config = dict(
    noise_aug=0.002,
    hop_length=160,
    vocab_size=38,
    encoder_activation='relu6',
    encoder_stem='deep',
    encoder_widths=[16, 32, 64, 128],
    decoder_width=128,
    decoder_activation='swiglu',
    decoder_parallel_block=False,
    init='torch_default',
    precondition_frequency=20,
    max_precond_dim=1024,
    batch_size=192,
    lr_schedule='wsd',
    warmup_steps=170,
)
Rows from block 3 of the text decoder of a small audio captioner, named by matrix and row number. Rows with one number belong to one neuron. Each number is 128 + 24 x the weight over its row's rms, rounded and kept within 0 to 255. All counts start at 0. Numbers have three digits each.
After each neuron's rows are labels from the 100 texts, of 14976, where the neuron reaches its largest size: "tokens" is the input token at the peak. Only what is clearly more common there than usual is listed. The data: single notes of 20 synthesised instruments. In brackets: how many of the 100.
# gate: MLP gate (decoder.blocks.3.mlp.gate.weight, 256x128), inputs 64-127
# fc1: MLP up (decoder.blocks.3.mlp.fc1.weight, 256x128), inputs 64-127
# fc2: MLP down (decoder.blocks.3.mlp.fc2.weight, 128x256, transposed), outputs 64-127

gate.52:126109097112089133184100104099132164128118112117169090126091174104111142127133105107117137093152115124103155126135158139107117168107101116118122178141116146083155126121147149142128117118141109
fc1.52:114120121103107129099164166131130161150164105153144126118144170098086088096117119154139157145104122104128141138115147159090129131088158129139139148075108119134120142137166099175129120098143115
fc2.52:128109098132159135146174096124127168135143128139102103090110115113105124134118216136131160126130170156137139132113115128123180062122177120102099113135090122176097107094133091146147115124140131
tokens: "p" (84); "n" (14)

gate.27:129150145172128139099107136094130174119155138102109097184175119119148151163151102075101119132090129118166113124135125150090142081131134174159099107130148126132160100113128142143136127107134123
fc1.27:184154143120109137118099148089145156105101148107154139101133165097141129128167130141140111151119115144113156102143111134154141141142145122138096102146156138140132148135124131098107172122109119
fc2.27:118114126122121106124155131169137103146160100099138139121114089127125093156113116098151133150084142132137139136108144122163144171140152070070155118087112132143121123116134107112117124143079128
tokens: "<end>" (47); "c" (16); "#" (11); "b" (11)

gate.91:166105157129135137118107115122162148125132176140165156148093101096117123126143119132131151119116095126157175096116091149108162141164134119100135095109123128126141155167141153138160101136147084
fc1.91:131088090119106100150128115188140115127122112117130120151115095123101144146154155089121136129157115119110142145136146138130161169118123101159117133122134147139147126175172122108107101121037121
fc2.91:152126128155155118146146123135137189149144169161161142136127131099135117132114136133101084140098126089134118131109142096116115109126109128125148147126151090159090179167148079123110162183125145
tokens: " " (100)

gate.132:142183154142147119161071107143153148127116111109097110113152116137124107154108161131145154091133152119149123148116108142149144112122099058130150121120162139131075138125110126126157182120138132
fc1.132:114127110118131110080122121142145157141132150142118108156137098116100134126094132119126124116125089115091114128100080142176130156126151087133140152141125156156138165109129164072109141112175176
fc2.132:149138124117135132157164138163156142147084123128121128143171102100101129127130149104146119167071143169160109170126114127132107104137099153142146133121143152146129107132097114090141146115128133
tokens: " " (100)

gate.28:109086132121110115153099128081122104173110147147108103096169125102115148100093156141132103111103168131105103117096111123139072127138118140144144153111150112142141138114116130136112181102133119
fc1.28:091133134119108165119157137141139118143151110095114142097142141101170151125134131173132110129121127130120143097163148140147104138129125143176177097138133132139163099125140101136140147149140159
fc2.28:140159113118110105149129168075108163099129161144114162121093164142138137161150115157137101105129106082132114146088099117129156158179125120138124178121129131094105132177140133171109093109131118
tokens: "e" (52); " " (31); "<end>" (13)

gate.106:092166133108154125115132136139172164120088097139138119144160134149117123131112079141130148133151142176167154103112107162122122132147127115122133086099127155121116126109126133103120157145112155
fc1.106:144185115172155104137157113106161110140104160155097101143106153111129108072109137113147105111166136097134129083134160106124137113145140121144125114170161159118129144153175096141145170086111132
fc2.106:160148118101109118148165160130135073138192141130144121135135114135165110097158113115133172097114121104152137105102119156159106156170173151142154109128143144131158099146148117099153079112136121
tokens: "e" (100)

gate.129:106146109161104091102158094102104148118131132132171121160105122131143114118097130100140132092141108123136119154083116154099105133116154142125097089126167078156100165127129112122100104109157140
fc1.129:097144162157107126120113145164109115128105130130084114122161119117148112158158132150109128111101132144129126131147149115174137091131149157120180132169162125095100115141115077093120143116131149
fc2.129:166135133150118122119138112149108170110114120121108106112131108163129167110124181162071099116148133166138130137145133175145098099193161147096104158144120146125127105117126178141151076132116148
tokens: "p" (95)

gate.78:118157113119138169083142126139153135099168114114153120100135136137115132082120128117085148117096168089141104073138114116164134131109142112129124116158109094178157153137143133175113116182138100
fc1.78:112104141140161141119101118121139126127084126122112104115146102154088149149115129132166153109123150117153130140170122144104130108134123152159150131106125112180151129097132157140146103178088083
fc2.78:147091106104132142132118115176117105126113161150092091126153108166156153121127121093107115110121085169069133118117125093111131108141126139121129150158131146119162111155108095149148118115127156
tokens: " " (84); "b" (10)

gate.7:125130106134121119108116150129117105100124130138165132117131143145129146148119175168176126131084134157169136111131158105083135113126126132154113138112084111154152127119140097151150150117168090
fc1.7:144076141088142132116157098137117133108150104159132133158108164166136117162163180114119080131163124106129091125113118150114091123200146159112122096163166117125130159128142169160116138122132148
fc2.7:146126122131104150127089144125095139155095124103165121156181129088136120146133153114102100116124101126129112158147113123117188134133142121090142126132142091121103146123111099123123146095109112
tokens: "e" (50); "f" (13); "#" (7); "s" (7)

gate.9:104153127147123088121115126137118109112097149119118079098092148108136120151120152128134112146159122137160112119147137095138154140173124104140095139146197133133098103128120142149123121166146113
fc1.9:120118129083150174147070115104143107086107143081146138148113113120066130164123100121141145177153143095135126141104141117159130146183144147079127137145133105132108121146141147124102127122146110
fc2.9:158113153122123150136130133075123047104149129131122145120138158126125163123123115132159127159067128162108145147127131144095106118053118155141119169123159141109162141094149101113094170095143148
tokens: " " (60); "s" (37)

gate.239:120117147144178149099122116133103142135157107129106060134128112078123134139128123147114111100140114117131131131175093149139094128148142132099087128084094157118183155109108120103125133141154118
fc1.239:145172186098143128125117129070094118118134155120120153169165140111139096117114106113135139091170131117129099158094173140126111145146109127071156152108139129101148118128144116152072138108102122
fc2.239:117136139132083146132133131138123153141122114165143079116113152140118096132090154125193088130108146083092129153107094157118106119134104135152100126120155140158084141149174097111159111110160092
tokens: "e" (95)

gate.250:152129122134134153137125151128149118147129130161115135140153138169120120146182127109119088132151083135113137181105110216147148162143129150169123080098074113162105141120161108127084109120142107
fc1.250:107133142134101167144136104109065107111097141115133126147109125134175142149088116105177166072117160135137108134176123124180121148118102132125127144147143138072143148155139138132138145126106162
fc2.250:152105127129153146110144147128125112148111191130170091143148129122128138141128141148163126095145153091145142166164134131130122132091131138118127156164110133112158110122162115115164159159071207
tokens: "k" (97)

gate.183:088143102154135142137133084141109116175091128110151125128130165089136123139156107151150137143151120129126146124113154160105150119163175123144130123083122113138149121117093164123129120160156190
fc1.183:088125166135165102116127134180126138116153130146141121140148136114137178129100157100130136105144099124099137154135126122172176116040138102135103131144205179136153112128103122120117114119109068
fc2.183:122104143133150154141118109184127115122144134113133080077135149167129073109110108142101115136119129132097136109148152147136122128094145124138107078147108136123100133132140047157122174116162077
tokens: "k" (100)

gate.65:146139099190128153137131107129117161109109120157127114124131139105103128119134142086123197163138113103152114123086127106141166120121111112104155150151155137144128166141109121125143126130138158
fc1.65:142134125117125151098138135122133090159147095139103102135114093134114153095136113102136175161153179140048164125133123121122071124140125144109096086152121136140119101147081127131160151108141151
fc2.65:136152138096107113139104110116124135179096135142149115104076141155123098127142123111122142099158115116158127115121108150179142108123147185087107140105154111113153132089109107175162110096142078
tokens: " " (99)

gate.213:195102117090090123139164124107143138083066128107159128147142137138074157127119146161133159128142134103148119091105110134123110144127136131115133126142159089142153131116161142111111101139132115
fc1.213:148129142132128112105144150109106175091120150153163140086143119145143116157154094114164101137118156136137110130103114146106114092127149070115153105130165116123100174135108142127094107133117143
fc2.213:126146124101134115142148132146152105130163183098149138142114081158151062112121143102130124115089109132093136167125131113141083071155083138150145152112126127092145125134100120065116131126098141
tokens: "n" (67); "e" (21); "s" (7)

gate.74:149143117100138101090135127118126145142120190114133161106146102118096123126125125113133078156113088138135124150113181113132173139132106118081154125126122120150132127157145119141121129131162129
fc1.74:128112153103113144102138119122132159162094079124094157164160108141133134122092093133150121146115168151110089108144144115161133148168141087149139115092156081151142108084132144124129137129116092
fc2.74:128160097130131130115111149133139105166135130124144128149128141086126114137146147174083126098134146152112156113099111153117119141137113103062148124148109134155128108107101087128076164111122151
tokens: "n" (66); "k" (7)

gate.49:145083132113156152147141149091126187137096134106115157092104115138112144117103138126156160164144112132120134100133125186142159133133138152121110116171102104088158082131113119106098122093094133
fc1.49:094111110127132130154178136116104151111140097088125129149111157105172106141119104124126109125124132103141119118138147102119175116117135150146182160112112122173106069133166123119108068101133135
fc2.49:113118147110152144099102119154088123126143119126126130145090110143081176142132162096119075142098176158145141135142162133115127149107130101088110097113166124115127137077133124105140109129124148
tokens: " " (100)

gate.42:148112112155126123095103116074091129104159117105114123114112122119133116124106113119112135077107095093109085139116117083133143143132151153107134164078096137097091154116079103106102085116142112
fc1.42:136128155159110123117158161097119156127133092126154129166162137153085137126087133186103136135100148148129114118120108124183122091130123120153100111150152095134065149113160107133127119111139135
fc2.42:138102102145151138132114134102109124171113149128122131144165192133119110111122118151100146143116122125128109148162118123135120123115149164099132176104127117146127133139141168129131125128106154
tokens: "b" (56); "#" (39)

gate.69:095101114091174147084098132115148070118141134103108119140117132149126159106153119092140130141131141129162057119139117150148158148106117101149128119134124123151091112134124110108136118103095166
fc1.69:120155117128133138162111120152108159112097152122125171111129090142136153151114112143168131167086167133093099157156097100142112082129143132124138133091134137085180148130180109090124152127165075
fc2.69:142167124143178141129128145099159125109090126128152136151118103171149121113111159141088157094159124109105156144146136148150135130153138147153135095122112161153104087158115149142121118127164152
tokens: " " (98)

gate.29:145114134184137118149106110087114119136119132113109132112119149128134132145153178127128088110123136127138101110117159137157118117168126123112109112138088143162084175108118154087147097122140157
fc1.29:128126127142110143098117084147119097144172105104098114161158127147136100165109144079116121147131124155131152128151122126113132118182136097132166075140159087163140133120124163138125112142144117
fc2.29:161125121151110120122199150125102061135122108152098129143138165109164159127148137164108145165129130135115088090124136138105104146146158121146121092122116137138129142146097124123120105102143145
tokens: "e" (99)

gate.214:127106088120159143139094118116146139123105156099137134139141157141151106128097133072148118129120133149116143112155111149105135098167125172136121170143123142131158155127172092113150153107118139
fc1.214:110135127114146123131096143126089085136137071159117140153133093157110103115146101101132130107101134154165083137143116151113123121134106141139150137109128088128092070126123116132143101114160111
fc2.214:159121084126143189122119136112131131136150165131120166171143123118119160142139126153128122110096191110142118128154147139138117098102119119133137124182192142142113073099131138113161124097115142
tokens: "b" (45); "#" (38); "a" (15)

gate.59:131133149109147155145138167126121125132095153130127127062078115095110127129158142142164135125135150112133123091114136132115115143115153100125151108098153097124102106129063119096129130153140098
fc1.59:092150102139098156142139152137099126160160117107123116107108170123131124081162119143112144135131116149139130127121145149137135091125104170100122101149065163118157159150109134170169143094121131
fc2.59:103159091150133162163125196151095156181126161151124129147111151126080125122122108122144159141135150125103129108139118139121109150110118104163157153093151120138109133119091133116100153071159101
tokens: "n" (63); " " (37)

gate.165:172146097133143123151114114121113150143139087150105147134137152173078129151139148154092119163112091104147142142095149128114089142127107112124111096105105169146087138090138147106123159152140134
fc1.165:188138160115103134085138120145105099106139140102107098147112118076105134130094157157126169101156130132096168085142145120101115127104119116152128074129137157144149090126129117126166128110137128
fc2.165:150112111109141131116089117122113120128119132059138108116106105132121060117129173131157144113115106139115126138129143111121138114139132170122128113130174107135079155135173129101159147157117109
tokens: "v" (91)

gate.206:145135114155123099164110131131111114143149089145157092101150161128134137108129117124151095153119135145107106155125160149103129118111139139131093139142142138106109151119142172174137110098128119
fc1.206:139152152130135130134146120129143174124131094172129176143126151118108088136120099138085159162100118179112119184123110176143136119115153100113152118111146115176122103117109144121136113084167186
fc2.206:135137099128142091104132091081152148101145191112181120104161160151123174078120147129110111114163156144102141120160149129134149105139132124145130102119101139097159161143118144101157145121090126
tokens: "b" (61); "s" (10); "<end>" (8); "#" (7)

gate.16:110149114133142138144072132146149081138140117139136093138145164140132112104122146142142126141129104104100119113129138162145140110055124118136158152145144140106158124161151085115080107106129152
fc1.16:118152162143149131088103166143121126127149127160120153143115175134191122096105123132116105107124102159099127135138132086110138159183087112108084146137095124147167111111133076148153078122123157
fc2.16:145143112101135156124089138174137120106158129110145117160135113106135144118125114113162145154152131107102133104085067107140150125145124175135112175125142085123143118128112145107154164138115154
tokens: "<end>" (39); "#" (34); "b" (25)

gate.12:136153169146163097125130135137182198137136101096125132108144143151147116113175123117112109147130104118104110125083128133102134133145120148105124135120108110128141157113121130154128139129106107
fc1.12:114098116126155073102107134096136145123120128093121154116144142156119131121154148125110133119097135143107155164102114134134076169126099147143116114120065157143102155131127101154092135122111141
fc2.12:172114127114118123144084141132137178115128114179103144055125146117063098130098091141121122123141125093107093161113090136093130130156112120073148104140126160144083117128104143104128111116167100
tokens: "k" (58); "i" (29); "n" (12)